From a checkpoint of a small image classifier.
Model: 3.99M parameters, 24-pixel images, arch preact_resnet, norm batchnorm, activation relu, depths [2, 3, 4, 2], widths [48, 80, 144, 256].
Training: adamw at rate 0.0021, 29500 steps, batches of 256, held-out accuracy 98%.
Rows from block 7, named by matrix and row number. Rows with one number belong to one channel. Each number is 128 + 32 x the weight over its row's rms, rounded and kept within 0 to 255. All counts start at 0. After the name is the row's rms in percent of the matrix's.
# convs0: first 3x3 conv (model.blocks.7.convs.0.weight, 144x144x3x3), inputs 0-11, a 3x3 kernel for each
# convs1: second 3x3 conv (model.blocks.7.convs.1.weight, 144x144x3x3, transposed), outputs 0-11, a 3x3 kernel for each
convs0.70 106 [167 144 176 116 198 117 152 111 123 127 156 199 155 178 133 103 136 120 152 184 200  86 139  88 123  94 129 121 155 131 108 180 146 107 115  73 146 158 118 133  74 172 119 122 110  95 102 120 138 125 156 135 125 116  73  94  86  63  79  85 125 136  96 148 197 112 144 187 115 123 112  88  91 135 192 127  41 162 165 136 127 120 122 147 157 203 100  94 101 124  59 121  78 109 114  95 138 115  75 191 102  93 114 117 148 150  92 128]
convs1.70 105 [114  91 130 149 140 120 135 171 140  84 174 141 109 157 161 152  71 104 128 188 116 117 112  90 176 127  89  85 128 154 185 147 121 135 156  88 146 142 187 176  93 130  99 176 164 130 140 169 140 151 146 146 146 149 161 136 125 132 127 166 102  76 130 126 174 205 118 149 186 134 139  98 155 132 155 117 163 103  63 133 131 120 142 150 131 207 166 118 145 131  92 137 151 125 166 163 156 160 156  77  99 109  99  65  60  79 116 148]
convs0.71 099 [154 121 136 106  98 132 147 117 197 126 146 141 179 153 111 153 133 163 130 150  96 133  97 177  84 192 166 159 125 116 149  90  87 134 115 142 131  92 111 126  80 112 102  36  87 182 147 122 168 148 151 153 174 175 136  90 117  83 130 149  83 119 161 126 143 113 146 143  62 178 100 142 153 135  88 138  95 127 156 126 152 144 133 124 113 174 167 107 165 148 118  96 120 118 160 100 123 102 119 132 139 133  67 104 110 137 135  93]
convs1.71 104 [191 144 174 161 150 162 151 178 189 148 171 121 104  81 150 175 158 138 113 129 134 115 105 146 110  97 128 138 136 112 106 107 131 179 154 170  61 108 104  93 128  27  95  89  69  83  82 118  63 107  84 104 115  91  97 150 131 109 131 127 129 165 140 103 114 146  84  39 162 113 149 141 116 107 154  84 100  93  88 110 136 100 102 147 150 170 117  99 140  83 144 125  91 120 126 142 103  80  84 157 155 113 199 168 194 142 157 137]
convs0.72 101 [209 129 145  93  96 187 105 110 139 119 131 151 122 210  74  97 180  54  82  94  64 216 138  75 178  84 156  90 111  98  99  85 175 105  86 144 150 127  82 194  82 113 128 116 176  75 152  71  85 137 120 133 125 115 141 158 148 104 119 151 106 115 151 128 128 112 119 118 188  98 114 102 101  94 124 119 143 136 151 142  90 144  80  68  99  88 128 133 102 105 138 131 142 108  74 123 122 109 116 119 123 115  60 108 142 125 171 122]
convs1.72 103 [138 130 118 150 159 131 126 138 130  97 193 157  50 210 155 192 152 151 120 106 126 126  92 169 139  81  88 142 123 141 163 134 142 101 146 106 128 142 183  95 159 168 110 123  92  58 146 115  81 121 117  68 130  83  72 101  90  65 111  82  64 103  99 136  91  84 182 104 139 196 131  31 161 157 169 154 114 111 101 135 125  99 183  92 134 140 106 124 144 139 127  86 102 151 140 132 135 182 108 132 145 122 133 115  96 160  79 151]
convs0.73 096 [176 111 153 115 113 149 109  97 109 153  66 160  90 111 123 142  99 133 120 111 113  75 147  76  95 124 134  87  99  97 122  91 145  71  61 159 140  66 102 157 142   9 152 182 131  93  98 126  54  79 120 127  96  77 110 113 116 102  75 160 123  95 133 115  86 113 137 137 103 118 120 114 119 108 128  97 120 131 167 181 119 139 117 199  38  44 144  89  86 177 125 109 153 113 160 138 178 141 137  56  68  97 121 192 173 112 151  92]
convs1.73 098 [116  76 131  66 124  89 112 151  88 127  99 115 113 122  81  90 152  55 131 144 130  95 139 125 127 132 140  96 121 136  86  90  99 154 155 134 123 171 151 170 160 166 142 144 117 142  96 138 128 117 131 173 119 110 140 143 127 156 145 156 179 179 160  64 143 107  99 172 145 147 140  90 159 113 126 142 141  87 144  63 104  80  59 114 142  86 162  59  70 185 117 127 148 134 140 172 152 141 166 140 148 126 109  73 115 130 135  79]
convs0.74 099 [133  89  74 134  56 125 151 177 187 160 128  72 198 115 182 160 128 149 125  98 104 156  90  74 140 132 128  93 127 137 141 126 120 141 180 137 199 104 108 115 121 138 110  98 138 102  99 114 129 115 114 100 109 108 114 153 133 133 139  83 167 162 115 149 139 104 144 125 182 125  90  89 121 126 103  78 122 139  97 105 107  95 102 102 151 135 136 145  86 154 168 156 137 157 177 137 118 127 131  39 123 168 164 108 131 141  99 121]
convs1.74 099 [129 137 163  64 122 130 121 128 166 138 208 181  83 124 102 172 108  74 107  92 152  92 108 104 144  75 107 120 115 154 103 149 109 121 134 123 136  99  55 134 143 126  83  92  76 161 153 123 137 103 123 130  92 111 146 172 177 126 187 179 144 195 174 120 123 124  81 135  91 104 181 135 143 140  97  96  94  94 149 141 137 104 141 176  50 109 171  31  87  43 115 145 145 178 138 131 138 159 136 151 110 140  93 146 166 153 178 126]
convs0.75 100 [137 144 171 142 117 120 107 120  88 115 141 127  92 175 158 120 139 145  95 149 156 117 156 122 166 159  99  75 126 118 149 141  91 114 140 148 136 198 159 103 128  92  71 159 113  87 106  95  42  96  92  48  72  49 140 179  80 104 106  50 123 141  93 107  70  44 108 128  87 116 179 178 143 104 128 105 109 158 136  88  92 115  76  91 112 179 183 139  61 150 124  94 115  82 102  78  56 102  94 167 154 147 165 100  86  83 196 153]
convs1.75 108 [102 145 112 121 146 141 129 105 153 106 149 152 173 164 156 101 131 164 127  86  81  88  70  87  98 128  88 178  77 113 123 147 134 163  92 172 108 116 134 184  34  78 152 133 138 116  90 122 142  86  88 134  81  61 163 109  94 163 132 114 120  92 123 105  86 116  86 136 100 184 126  79  81  99 127 103 142 168 105 141 164 111 165 108 109 195 119 109 160  74 106 137  71 108 143 143 130 108 112 156 154 162 120 120 141 100 148 149]
convs0.76 104 [144 196 134 213 163 110 125  93 112 142 108 145 111 105 107 138 138 104 123 176  95  92  77  58 174 164 186 110 122 126 127 152  83 106 157 132 137 148 141  66 132 129 155 110 125 112 151 139 128  94 152 176 111 127 117 126 121 121 119 145 111 114 111 132 177 136 118 191 154 116  85  96 106 129 158  73  96 110  80  40  97 111 116 155  68 122 109 141 116 116 114 147 145 115 144 104  78  97  98 133 145 130 157 113 138 129 104  96]
convs1.76 104 [ 95 113 109 113 124 138 134 163 133 110 127 168 132 170 120 108 152 133  92  90  90  96 149 153  94 138 117 112 148 165 160 151 156 147 117 106 147  92  66 128 110 139 118 154 136 131 120 143 119 134 147 150 135 174 131 116 105  81  70  68  61  78  88 109 106 161 113 143  86 141  72 118 134 117 127 123 126  88 117 102 107 181 161 158 140 176 109 122  87 121 141 149 149 140 154 175 126  89 138 173 116 158  93 138 157 192 173 195]
convs0.77 104 [127 181  64 154 194 172  90  80  33 164  92  68  87 133 116 141 112 104 134 158 115 137 111  87  91  68 135 124  87 105  97 118 140  69  79  88 149 137 184  94 119 115 108  99 137 122 112 115 156 131 105 105  94 107 113 129 118 143 188  98 103 118  81 126 120 125 150  92 121 124 137 143 121  98 118 152 203 139 158 173  75  84 116 126  77 107 107 172  93  97 134  91  64 132  92  83 160 156 152  93 128 141 106 101 120  65 164  82]
convs1.77 100 [135 100  82 198 223 163 139 189 136 174 112 167 102  83 124 128 107 139  88 124 164  94  70 104 140  84 113 175  81 147 171 180  69 137 135 132 127  90 121 141 123  86 190 151 168 135 155 149 161 139 182 124 107 141 136 147  85 136 135 113  88  92  85 149 157 117 105 149 107 154 116  81 145 113 109 134 180 130 115 184 148 127 111  93 160 136 109 127 124 107 117 160  98  90 107 110  95 112 107 117  96 106 117 178 145 137 149 102]
convs0.78 104 [140  66 116 142 147 130 118 168 142 109 126 106  91 115 148 111 171 159 140 104 112 105 116  91  89 126 122 126  82 135 103 159 176 171 204 211 140 113  88 130 148 180 152 151 172 143 131 146 150 137 155 128 139 171 155 130  72 136 160 138 133 140 145 155 144 126 123 182 160 187  94  67 101  98 101  59 105 150 167 194 197 135 175 148 134 114 106 127 103 111 136 162 178 137 137 149 117 144 111 164 173 162 174 183 174 126  95  95]
convs1.78 107 [156 136 131 110 115 104  62 148  74  92 106 169  85 112 127  65  93 124 120 105 126 105  66 140 106 119 113 154 156 171 129 131 173 106  68  58  59  74 112  84 136 118 102  85 143 150 164 137 186 167 140 170 127 117 131 105  86 130 149  71 113 125  65 138 119 129 137  59 127 118  95 108 167 187 139 146 170 114 141 155 203 190 177 102 161 185 167 105 129 191 139 130 125 147 112 102 170 138 150 101 120 126 153 139  75  87 102  66]
convs0.79 100 [134 146 111 168 150 237 109 127 130 132  73  53 115  96  41 137 203 161 121 145  69 116 194 142  84 171 184 114 120 110 131 121 112 153 154 135 184 112  99 146 163 130 101 150 124 135 129 147 178 114 133 172 170 147 107 137 126 119  94 124 108 110 131  89 155 104  56  66 133 137 142 158 117 145 182 128 137 116 123 140 127  97 186 174  90 140 173 131  67  50 142  91  44 113 103 128 126  90 124 111 112 143  94  84 178 106 115 135]
convs1.79 107 [156 144 124 114 113 150 159 158 108  67  44 110 121  94 113  89 114  83 138 111 162 110  72 122 141 114 169 103 144 140 116 200 145 103 147 139  83 119  97  70  86 116 110 107  95 126 149 107 120 143 139 141 116 100 144 139 157 119  90 133 142 104 136 145  87 120 151 142 150 155 116 113  96  35  90 135 123 104 144 115  80 112 153 131 108 130 110 144 167 137 151 155 139 146 154 158 121 149 161 133 209 206 157 112 159 181 126 146]
convs0.80 101 [122 112 193 116 178 131 102  99 117 128  52 147 187  88 159 178 141 132 135  72  69 162  91 110 114 111 117  78  62  97 141  66  99 107  71  97 101 125 143  95 116 156 127  99 174 137 116 140  63 127 113  98 135 141 135 119 128 106 118  72  74  92  93  59 171 170   0 161 214  55 180 146  90 125  88 199 139  91 143 114 137 122 144 130  80 152 162 129 104 106  60  60 100  94 104 162 105 115 138 170 164 109 168  27  71 167  76 106]
convs1.80 102 [173 127 115 137 139  82 156  96 125  80 150  86  51 146  99 126 144 134  95 142 118  97 132 137 116 153 131 169 147 108 129 187  88 151 106  82 139 114  88  73 139  97 116 158 137 112 124 145 101 138 122 102  91 108  84  85  92  97 121  91  39  42  85 152 170 104 200 160 105 174 148 144 136 161 152 167 138 113 155 109 112 161 193 151 127 168 136 131 155 158 156 131 112 154 121 121 123 111 128 148 102 111 147 153 131 107 180  99]
convs0.81 100 [116 134 133  83 177 187 102  85  89 101  99  77  87  89 104 109 177 117 115  99  76 118 136 129 110  85  86 101 108  99  68 153 157 124 128 148 129 177  84 116 146  99 138 103  93 110  80  54 159 174 118 134  98 117 107 138 121  96 104 130  71  90 105 124  85  93 103 108 161  97  82 109  82 112 118 160 189 128 124  87 102 101 112 150 113 144 113 113  98 116 114 141  99 108  77 142 118 143 164 139 128 153  95 133  77  61 133 159]
convs1.81 097 [138 133 135 147 102 132 154  94 149 121 117  88 104 143 127  91 130 137 163 194 161 105 130 141 139 140 129 168 160 142 178 129 133 132 144 145  61 120  98 101 103 153 135 134 137 105 172 154 138 171 126 154 179 150 111 130 163 144 111 171 138 179 220 123 181 136 162 103 165  89 148 121 149  79 146 136 199 134 121 213 113  90  78 169 131 125 128 125 159 116 138 148  94 160 123 119 116 135  83 100 147  93 128 151 147 134 184 126]
convs0.82 100 [105 151 145 101 101 106  65  83  81 102 131  96 127 127  89  91  98 142 107 102  66 103 109 104 121 166 154  95  97 107 103 161 125 167 111 176 125 103 105 139  32  81 158 138 121 137 153 163 155 131 136  76 136 112 191 188 160 138 139 128 114 118 157  69 107  99 100 117  72  60  75 142  72 151 132 155 145 211 115 131 141 108  90 125 103 143 119 121  93 122  77  77 129 140 124 152 146 135 186  69  94 121  86 141 101  95 150 230]
convs1.82 096 [129  90 135 112 169 182  84 164 142 147  90 149 179 116 125 120 108 118 172 109 198  94 164 204 155 225 192 112 116 169 203 168 123  98 104  68 171  94 146 154 107  87 109 150 121 128 134 113 131  67  75  73  87  41 170 137 148 135  98 117 125 131 126  95 132  91 114 143 154 111 118 108 148 150  98 178 151 165 118  62 116 151  31  87  89  84 100 130 132 123 136 106 142  61 105 107  66 108 113 131 189 180 104 191 137 106  91 111]
convs0.83 098 [134 190 159 114  98 142 116  49 142 130 155 112  54 113  89 101 147 140 158 120 115 121 112 145 109  60  80 171 154 125 122 107  93 135 149 137 177 111  82 157  88 136 190  47 104  96 160 146  56 132 113 116 142 102 130 132 187 112 112 159 102  92 164 221 106 126 146 117 110 110 121 132 129 175 168 112  71  99 172 180 110 109 130 171 100  91 172  92  88 126  82 113 113  81 115 146 113 124 140 126 104 122 102  90 129 117  81 103]
convs1.83 097 [ 92  43 120  99 114 133 133 116 118 156 140 172 137 167 159 156 161 175 103  95 113 102 133 138 173 118 121 138 161 137 186 157  86 177  71 103  75 153 117  72  98 137 114 154 130  83 101 137  92  73 121  66  69  69 149 132 144 148 172 183 158 165 142 115  60 134  95 143 127 114 131 143 102 144 158 170 202 125 161 180 115 143  79 148 109  48 105 121  50  39 180 169 152 167 202 143 166 136 104 128 203 158 133 171 161 140 127 108]
convs0.84 100 [148 112 143 172 125 193 152 136 132 126  87 111 114 174 117 113 133 180 163 160 169 157 144 163  83 123 107 102 136 109 113 153 157 114 174 104 127 148 134  92 137 151 107 137 124  86 147 131 141  95 191 150 145 170 147 147 133 144 109 119 168 111 111 151 115  57  86 115  76 134 136 146 135 154 131  96  74 132  91 121 151  92 106 143  98  95  84 140 149 132 132 158  93  98 116 141 141 155 127 154 186 144 128 130 122 155 164 131]
convs1.84 099 [128  73 169 117 107 104 122 124 139 107 168 128 111 141 149 107 168  89 142 169 108 117 184 160 137 165 165  63 144 121 142 126 146 163 136  98 154 146 136 101 123  94 109 114 134 134 135  93 107 146  77 143 126  96 108 115 115 118 116 106 101 127 133 158 161  80 161 129 110 168 109 114  88 113  76 101 160  77  79 105  92 126 188 178  72 124 137 141 147 116 102 170 171 182 165 187 125 163 167  69 103 104 104 140 104 141 145 130]
convs0.85 099 [108  80 107 134 118  85 173 142 143 133 116  90 154 107  82  78  95  85 193 119 141  53  82  99 125 159 144 138 120 110 164 157 125 142 103 118 126 149 115  88  92 111  81 128 131 104 109 119 134 146 130 163 163 133 105 118 153  62 131 174 134 171 169 128  92 141 123 146 135 126  91 100 127 128 101 147  89  64 102 169 141 132 153 181 100 111 168 146 158 122 123 147 161 155 114 113 143  93  83 143 116 124 193 198 160 154  45  98]
convs1.85 099 [158 100  98  95 135 103  58 121 142 152 157 153 142 187 175 174 196 187 127 120 100  86 140 108  78 161 197 117  94 150  58 126 125 166 188 126 107 106  81  69  99 177  84 105 104 129 128  87 136 156 124 105 108  99 136 158 123 136 113 130 155 195 195  66 166 117  85 110 124 100  69 106 138 134  97 153 129 175 147 219 173 133  91 148 131 121  84 116 114 104 136 155 154 107 122  83 139 120 146 122 108 114 166 128  92 109 144 119]
convs0.86 103 [ 93 158 124 100 136 195 127 125  97 122 119  85 116  96  81 136  86 117 166 178 129 205 205 163 190 186 140  86  82 135 101 146 219 130 123 155 189 158 124 133 117  73 150 106 107  75  58  99  57  57  51 146  55 107  99 101 126 127 117 163 144 116 163 131 121 130  73 227  94 152 172  99  78  95 153 133 124 117 196 185 191 114 147 141 135 113 205 108  81 139  88  39 125  76 114 105  99  73  50  80  68 101 138 129 124 126  98  92]
convs1.86 107 [120 105 160 147 168 127 145 157 174 123 122 165 127 107  99  99 156 128  87 127 133 107 168 193 157 177 166 123  94  72 139 117 120 165 110  75  88  37 134 115 124 157 112 115  98 144 175 161 129 181 172  91 186 120 143 120 147 142 192 207 150 189 160 100 151 109 146 166 124 150 101 154 155 154 108 147 125 161 154  78  72 125  97 113 159 149 106 126 147 131  93 122 105  76 104 113 109 120 114 145 135 115 124 111 117 148 124 135]
convs0.87 101 [115 149 145  84  93 127 108 139 120  93 130 140 106 163  95 127 161 116 123 146 175 144 118 150 135  65 160 132 121 171 153 153 141 134 114 106 161 129 105 132 139 122 111 155 140 163 118 134 150  73 173  98 178 149 117 147 111 133 102 119 108 117 121 156 141 113 151 147  77 178 141 144 167 113 130 121  94 132 115  60  72 144 149 183 121 100 130 118 117 102  97 137 150 106 126 145 151 123 168 108 129 173  97 150 116 156  87  94]
convs1.87 105 [143 156 145 103 100 166 153 134 121 122 109 148 162  98  82 104 123  86 139 129 115  75 134 128 106 132 139 128 164 115 154 129  86  97 131 132  80 127 137  95 133 141 105 108  63 167 145  94 213 173 165 139 193 127 101 133  90 114 112 118 168 163 135 120 136 123 131  38  57 128 101 124 103 127 122 138 136 163 109 101  90 130 130 144 156 130 143 136 129 104  87  75  97 103  85 113  88 113 138 139 156 172 105 155 157 169 153 147]
convs0.88 099 [119 153 174  71  64  74 177 218 140 163 140  87 144 146 163 117 159  55 151 153 156 121 173 126 140  89 143 126 116  90 153 128 120 114 144 131 176 120 114 124 113 125 120 165 159 110 130 114 136 127 156 147 156 126  79  37  99 118  89  99 156 164 125 134 199 135 143 180 170  85 134 110 158 206 123  57 159 130 144 135 132 130 122 114 147  97 105 162 158 141 134 110  90 115 111 105 122  38  57  72 149 122 138  84 122  49 132 133]
convs1.88 100 [148 168 196  79 156 193 172 194 154 113 159 110  97  69 121 147 105 108 117 147 125 105  91 117 183 100 162 107 121 127  40 124 160 158 177 137 124 119  97  63  84 124  78 142 124 173 122  71 147 138 119 118  99  69 111  55  94 151 120 113 153 155 135 101  61 112 103 155 143 151 170 170 151 151  97  76 121  94  98  84 126  87 176 143  89 120  81 108 129 106 131 143 159 137 150 154 134 156 138 134 168 138 142 198 167 177 161 115]
convs0.89 094 [ 72 108 155 132  84 187 117 101 140 182 133 122 131 117 113 160 137 117 163 108 167 203 140 112 132 108 115 120 138  70 130 131  96 106 155 139 144  46 116 164  80  49 106  43 117 127 126 155 130 139  94 144 103  99 134 157 160  75  89 166  42  87 168 148 127 108 154  92  83 127 151 167 124  83 139 109 118 119 138 106 138  90 106 104 116 108 205 104  31 108 155 141 141 131 130 153 119 140 145 152 124 173 112  78 108 145 155 151]
convs1.89 094 [136  92 120 129  99 106 173 141 135 118 154 109 117 165 150 187 122 151 138 141 113  85 114 165 147 122 159 134  96 130 111 107 117 113  86  92 148  80 152 137  85 107  80 106  82 107  99  97  99  95  94  90 106  62  79 127 111  72 131 151  98 121 161 111 142  99  85  92  94 141 132 106  95  62 117 159 105  82  78  77  63 163 173 100 167 113 112 108 126 108 126 145 126 171 151 165 165 158 168 158 139 159 204 138 169 233 192 217]
convs0.90 098 [166 105  61 111 108 131 105  49  36 106 144 122 110  49  90 160 162 141 172 136 151 132 113 154 125  49  64 143 149 153 133  76  95 122 129  84 123 169 133 140 122 119 103 145  95 104 183 112  93 133 120 149 165 128 122 121 125 111 141 134 147 158 141 101 169  94 177 174 169 104 110 136 124 164 136  81  73  99 203 148  97 149 102  76 123 128 138 144 159  88  87 113 147 104 116 154 153 168 122 133  76 146 183 114 156 154  88 150]
convs1.90 095 [ 86 164  66 135 115  97 105  83  75 109 125 156  97 111 155 119  93  89 134 122 144 114 124 130  90 125 102  88 120 139 134 117 109 128  87 110 114 125 156  63 136 115 115  78 114 132 106 116 131 123  93 109 122 122 185 124 157 177 147 142 193 163 154 148  98 135 129 117  93 156 110 101 163  77 118 120  54 144 144  91 143 117  77  66 111  71 121 138 144 160 134  96  95 143 124 111  91  78 109 149 120  87 102  91 105  84  80  89]
convs0.91 101 [ 56 149  95  93  81 119 127 114 129 103  58  66 123  94  82 122 136 139 106 109  56  69  75  81  67  31  70 135 131 113 120 155 167 168  91 103 114 115 126 159 185  72 123  56  85 132 109 145 132  95 115 138 142 124 143 156 150  85  90 133 148 147 105 121 103  87 126 136 139 144 150 108  86 124  97 176 143  90 160 191 176  92 155 154 120 109 139 143 125 142 120 144 143 141 146 135 119 109 104 126 103  82 161 133 122 119 128 114]
convs1.91 099 [173  91 119  86 102 129  79  68 124 173 146 117 118 137 135 154 134 113 168 132 131 109 148 184 135 175 178 103 110 116 173 135 152 176 164 138 178 124 119  95 170 132  94 100 122 139 135 132  69 125 105  87  97 134 149 185 201 153 119 138 182 195 196 106 139 153 108 124 141  97 126  94 118  95 125  86 179 182 132 158 128  91 106 112 115  90 119 138 162 172 136  94 136 122 124 102 175 147 162 107 120 140 112 120 141 118 122 142]
convs0.92 092 [170 142 174 141 137 160 123 142 153 157 109  87 109 134  88 113 144 100 132  96 170  67  86 142 128 168 151 137 119  71 107 102 125  97  96 113  43 110 129  11  48  62  60  81 101 119 123 168 136 138 197 119 139 207  75 110 163  59 101 181  35 131 188 133  59 103 149  77 180  84  95 112 167  93 111 141 124 137 166 139 171  91 109 132  94 177 153 165 151 136 120 126 126 140 105  85 116  67  65 102  89 186 138 117 118  55 120 104]
convs1.92 098 [129  76  38 142 102 112 207 184 156 135 129 125 117 121  91 151 113 179 148 148  95 135 128  97 136 125 147 124 125 121 156 108 126 101 143 149  65  78  59  52 131  96  90  97 119  97 136 137 113  98 139  97 115 117 118 136 160  82 142 172  80 148 188  98 106  31  86  94  96 110 122 161 108  82  76  94  83 135  81  87 132 165 165  92 151 181  38 170  66 100 159 151 139 110 129 136 111 150 141  72 100 165 137 190 198 118 152 185]
convs0.93 101 [122 116 107  55 102 131 104 119 102 134 118 165 111  89 145 121 132 158 110 108  82 112 157 144 135 175 125  59  41 137  99  45 170  75  41 123 168 141 127 146  95  62 155 162  86 133 137 148 124  92 110 151 125 107 176 122 143 151 138 130 135 116 135 143 146 137  70 196 107 109 223 140 127 150 133 117 133 121 127 104 103 125 133  73 131 145 139 131 135 160 117 167 189  93 115 119 109 124 119 142 116 173 156  98 107 137 115 147]
convs1.93 102 [112  96 109 115 123 119 125 129 135 176 190 142 165 152 109 133 157 155  79 134 111 118 138 160 127 130 141  55 169  60  58 123 115 100 162 170  73  82 167  92 127 163 100 145 162 122 159 103 124 134 151 168 156 114  90  56  70  94  42  45  93  72 107  99  81  78 145 129  63 150 134 120 154 175 128 144 111 121 192  77  70 137 132 200 187 175 194  79 134 190 149 138 142 170 195 148 166 178 150  22  49  75  80 128 183  71 119 143]
convs0.94 097 [ 88 114 128 132 146  89 122  97 119 177 130 111 112 120 107  76 137 125  91 109  96 123  74  83 152 174 138 111 100 134 109 135 145 110 153 183 107  93  86 157  98 120 176 119 113 114 111 113 171 179 120  96 162  81 157 166 134 117 123 128 105 148 112 105  91 138 119  89 144 152 113 229 130 124 165  77  97 130  68 166 141 104 134 132 138 103 160  64  79 149 186 210 144 159 119 126 129 119 140 134  70 109 199 137 140  98 103 103]
convs1.94 096 [168 126 113 142 163  81 157 147 161 159 142 177 124 100 152 122 150 140 122 134 132 155  95 170  76  96 176 169 162  90 135 122 123 117 112  82 123 132 174  63  91 165 159 133 153 159 126  79 134 147  95 136 105  90 137 111 153 100  83 108 140 123 155 102 155 100 145 126  97 150 102 135 139 120  70 113  75 123 130  65  82 103 105 163 173 122  95 124 141 113 136  64  86 149 124  88 134 160 134  80 126 142 153 129 116 130 135 178]
convs0.95 096 [ 84 116 156 149 114 119  94 156 181 135 150 143 101 116 109 127 118  93 112 172 145 142 148  81 159 173 152 172 192 236 116 109 208 109 123 150 132 125  37 130 125 137 120 137 141 109 104 189 149 114 154 155 163 175  44  44 110 110  98 139 138 186 170 164 123 153 122 122 105 149  97 124 121 179 146  91 140  75 109  85 109 112  93 131 125 164 104 142 144 214 144 109  99 177 139 129 124 147 150 133 199  79 140 104 139 112 104 105]
convs1.95 100 [ 85 134 157  97 132 149 118  46 107 150  90 144 136 152  99 171 151 138  97 126 155 131  97 136 145 124 130  95 133 106  68  74  91  84 118 152 111 112 157 145 134 125 128 201 147 132  73  55 106 108 123 110 106 148  79 109 154 144 108 142 141 129 191 124 148  87  64  79  64 110  87 101 130  84 159  93 175 103 147 177 140 133  86 111 118  86 139 122  79  76 136 100  89 155 175 145 125 137 120 134 210 190 160 129 171 139 136 143]
convs0.96 097 [116 155 121 126 159 138 111 130 112 104 172 123 130 114 127  91 153 107 120 128  70 201 127 138 136 154 124 128 114  92 150 118 119  77 110 107 136 123 189  85 184  81 119 102 113 106 115  98 147 104 106 112 150 100 183 166 102 118 154  77  99 121 112  58 161 121 122 145  78 123 102  94 111 153 141 136 157 100 114 182 115  93 184 110 145 113 113 118  60  59 127 134 169  88 124 142 114 156 142 171  67 152  23  60 141 181 132 136]
convs1.96 094 [195  95 104  96 186 212 147 151 166 132 137 141 125  99 112 168 125 109  43 182 201  76 160 189 129 133 170 125  68  85 134 103 118 217 141 112 142 146 123 204 164 170 181 168 164 117 176 171 136 142 146 139 156 140  87 166 120 129 120 139 139  97 120 151  98 158 129 108 162 163 151 103 108  68 149 123 108 180  72  69 167 145 132 168 100 151 154 107 143 207 142 166 133 146 123 141  71 124 118  95 111 121 106 124 120 159 139 175]
convs0.97 099 [ 84 143 145 126 136 142 142 131 125 166 129 169 155 143 124 160 137 150 134 107 115 152 142 136 192 137 152 145 158 156 130 121 147 140 137 137 106 112 111 126 156 109 119 127  96 124 143  46 161 176  91 112 154 109 130 126 121 116 145 134  96 127 111  76  85  69  86 109  60 101 104  84 160 121 134 164 175 165 132 180 152 149 110 149 143 110 166 134 109 143 131 139  70 115 140 119 157 145 140 147 179 180 131 165 195 169 164 168]
convs1.97 100 [118 118  88 110 112  92 115 135  89  57  54  52  29  27  50  21  49  35 103  77 103 109  77  68 111  78  70 109 106  99 114 118 104 115 118 107 103  90  96 122  87 119 115  95  83 137 117 126 135 118 136 124 112 118 147 137 162 147 135 166 163 156 175 163 164 151 155 153 153 182 174 183  93 105 108 108 110 109 120 107 121 112 124 148 111 104 136 102 114 127 103 101 118  97  99 113 106 114 119 117 112 132 119 111 122 128 131 118]
convs0.98 101 [151 150 132 168 165 154 158 183 155  82 112 135 116 121 141  99 105 162 114  70  83 119 113  98 159 143 154 131 151 146 124 150 168 126 149 140 118 124 104 171 121 137 135 137 133 135 142 110 111 108 109  99  75 137  91 120  99  99 103 131 119 118 168 124 129 128 114 137 109 118  97  79  79  71 124 136  60  49 120  90  69 102 106 106 126 124 117 116 157 138 121 102  84  70  99 122  73 118 105 129 117 127 143 112 113 152 171 131]
convs1.98 102 [ 84 108 121  52  56 101  38  71  93 136 132 145  69  76 111 100 109  56 149  95  92 139 116  89 123 115 113 106 127 103 110 126 141 107 132 158 119 126  92 124 108  84 101 138 114 120 128 106 123 143 121 111 125 101 145 135 163 140 104 164 151 147 180 145 117 119 160  98 115 161  97 127  98 107 105 102  93 114 126 153 126 104 182 182  96 106 126 148 134 127 105 128 104 104 111 103  90  91  92 143 153 179 164 164 141 161 139 111]
convs0.99 103 [182 146 196 154 185 109 155 137 104 147 141 189  91  90 137  95  86  93 133  89 106 124 119 107 114 111  65 187 157 161 122 169 122 128 122  69 150 106 126 133 109 148 149 147  95 154 139 132 175 131 168 194 158 178 132 141 157 130 155 139 167 142 139  96  73 132  64 124 177 142 108 138 131 151 123 173 138 112 118  76 127 133 204 145 156 211 151 124 190 154  26  49  72  17  30  81  87 103 129 127  84 107  61 128 101 126 160 112]
convs1.99 090 [ 65 124  72  87  50  75  76  60  84 101 122 132 120 160 159 108 111 137 128  85 157 152 146 156 143 159 114 139 177 146  92 113 132  83  87 136 137 114 134 117 156 137 155 111 152 165 183 191 126 154 129 100 141 131  65 104 112  70  66  80  61  94 110  84 103 184 119 128 151  90 118 145 164 137 144 160 132 129 130 111  77 183 130  55 161  90  81 137 122 129 104 130 116 118 141 138 101 153 123 110 122 102 117 112 123 111 100  90]
convs0.100 100 [111 147 152 111 183  87  85  63 129 149 123  65  98 156 173  89 143  80  95 138 104 174 143 154 109 119 132  86 129  93  60 173 117 111 146 113 152 139 174 134 101  79  89 142 164 173 124 108 159 178  52 159 187  86 158 156 113 113 152  87 133 172 167 161 169 124  85 117 102 127  84 102  88  91 110  97 161  66 128  94  88 155  80 167  40  69 153 117  87  84 147 111 104  95  90 117 101 144 135 114 165 163  59  72  59 128 121 142]
convs1.100 101 [139 136 194 118  83 128 159 124 153 180 137 176 131  82 143 144 138 166 133 112 144  94 202 163 124 143 140  77  76 132 134 137 103 161 123  93 179 117  79 178 152 132 134 172 107  95 107 147  97 137 151 162 139 183  95 103 150 159 129 163 161 161 159  98 189 102 127 126 105 119 121  73  83 135 135 163 190 137 117 126  81 117 193 131 127 131  95 163 133 131 106 108 114  91 100 112  64  76  77  70 127 166 133 169 165 170 121 175]
convs0.101 096 [111  96 109 103 148 226 126  79 182 148 129 162 121  71 151 156 143 105  65 154  87 105 150  86  99  91  68 117 143 179 143 128 208 120 112 137  93  82 125 132 211  44 118  77 108 133  70 132 188 174 123 140 122 132 174 135 140 160 133 141 115  98  98 121 143  76 152 180 132 137 117 131 143 133 129 152 190 108 194 156 156  60 160 148 138 120 185 124 148 166  91 110 121 145 157 170 135 111 129 134 111 109  95 113 188 149  92 126]
convs1.101 097 [137 113 165 138 145 136  85 178 159 127 151 130  99  82 147  87  81 159 183 146 179 177 165 106 151 134 132 141 139  94 119  71 116 157 178 142  95 116 140 103 134 124 141 145 117 111 126 111 112 147 187 172 172 166 125 128 138 137 126 187  91  97 161  95 198 111  94 217 194 150 142 157  84 130 145 112 132 116 122 160 101 119 105 105 133 117 116  94 179 131  97 144 158 110 149 123 126 132 129  65 122 145 106 128 175 118 109 128]